From a checkpoint of a small masked image model.
Model: 0.8M parameters, norm batchnorm.
Training: adamw at rate 0.0046, 12900 steps.
Data: trained on rendered scenes of coloured solids on a plain floor, 97500 training examples, 50.8 epochs.
Rows from block 3 of a small masked image model, named by matrix and row number. Rows with one number belong to one channel. Each number is 128 + 32 x the weight over its row's rms, rounded and kept within 0 to 255. All counts start at 0. Numbers have three digits each. After the name is the row's rms in percent of the matrix's.
After each channel's rows are labels from the 100 images, of 14848, where the channel reaches its highest value: "peak on" is the class under the peak. Only what is clearly more common there than usual is listed. The data: rendered scenes of coloured solids on a plain floor.
# convs0: expand pointwise conv (model.blocks.3.convs.0.weight, 144x48x1x1), inputs 0-47
# convs1: depthwise 5x5 conv (model.blocks.3.convs.1.weight, 144x1x5x5), a 5x5 kernel
# convs2: project pointwise conv (model.blocks.3.convs.2.weight, 48x144x1x1, transposed), outputs 0-47

convs0.96 105:128104098053125122126112094187099075102123139107160141167124150111124157127137130106089069155142067126117137156093139101177156120028119103105129
convs1.96 092:125112160148145119143133142148094222154074082144175136080096158129126112135
convs2.96 097:112150137152159122143130109080132148205188198099088044076107153095130129140086134140122157146093143096111179150096100096110131155108143124157127
peak on: capsule

convs0.84 097:189121124133132096185142157134134090129130112201062141149093067104140032178116127166109092126135116109140085125077136135123116118113144134099107
convs1.84 106:147088079098149088110139103088108165138137092070126138121072101087087090107
convs2.84 105:173161179182071072121176181122139103123163185153105101156114103127119108179126161112153088164162133109131140116123056126107133150162156120174144
peak on: sphere

convs0.123 105:150151142132133124129108201145112168095142126116139129110111077079091114132122126083149081170180052193101138107111096112150163121076177111087144
convs1.123 093:119141145137118129159157149129136185232185133129158190134124125134147135125
convs2.123 122:051102087121107124150197100107174063170102080110132143166087158188157154120146100093117137122122167135109129130158154146128084102106098144177128
peak on: spring

convs0.95 096:154099163120152089101153194135095100112183131141107147144110099090136066174149134143115067137122126104105105067099108116139199087104118075167138
convs1.95 095:095073123090091088137182149096089167148156142088118125114113118086098095081
convs2.95 104:119114206154122077080111155117149097083190156167141093136132095118173137110106160101154095116161141134126109111144107056071147164136142106166177
peak on: sphere

convs0.128 102:177119169121141080132113159168138150096162115129114128144118138143157098164147204115146061150099120125127119025090149098167173109120139085124098
convs1.128 094:128126121075095127081063123117088079169169130089154182156139101134158137120
convs2.128 103:116107114053145139095111136164149113141133094193155153135104159127097139121115097102164143071141208160080085129141135159091176146144168116085172
peak on: disc

convs0.121 103:147120153125087156196161141173095088127154204114118106167080111140106113147123178152132138094067155109110071130173126157085148121128129187148101
convs1.121 086:109102104117129091151127109118073193192127061110148114077110102118097114129
convs2.121 097:129151166120150083139206129132066099111108167121127155193092141125182106130111160139111064179065141092157123134111099146118136126145123189159146
peak on: disc

convs0.137 094:059089122170153124103148111079120126084213155094166148074153106113121113096141155131173151137146175112144146163142111117074181150182123124126115
convs1.137 091:120129097129154123128127100111118126111055145097083132202195104093107166139
convs2.137 091:155138125141120077094158158148137181108111175155112078144093153177135120124073184105176130104174138143094147130139131156049147167113185160151145
peak on: capsule; bowl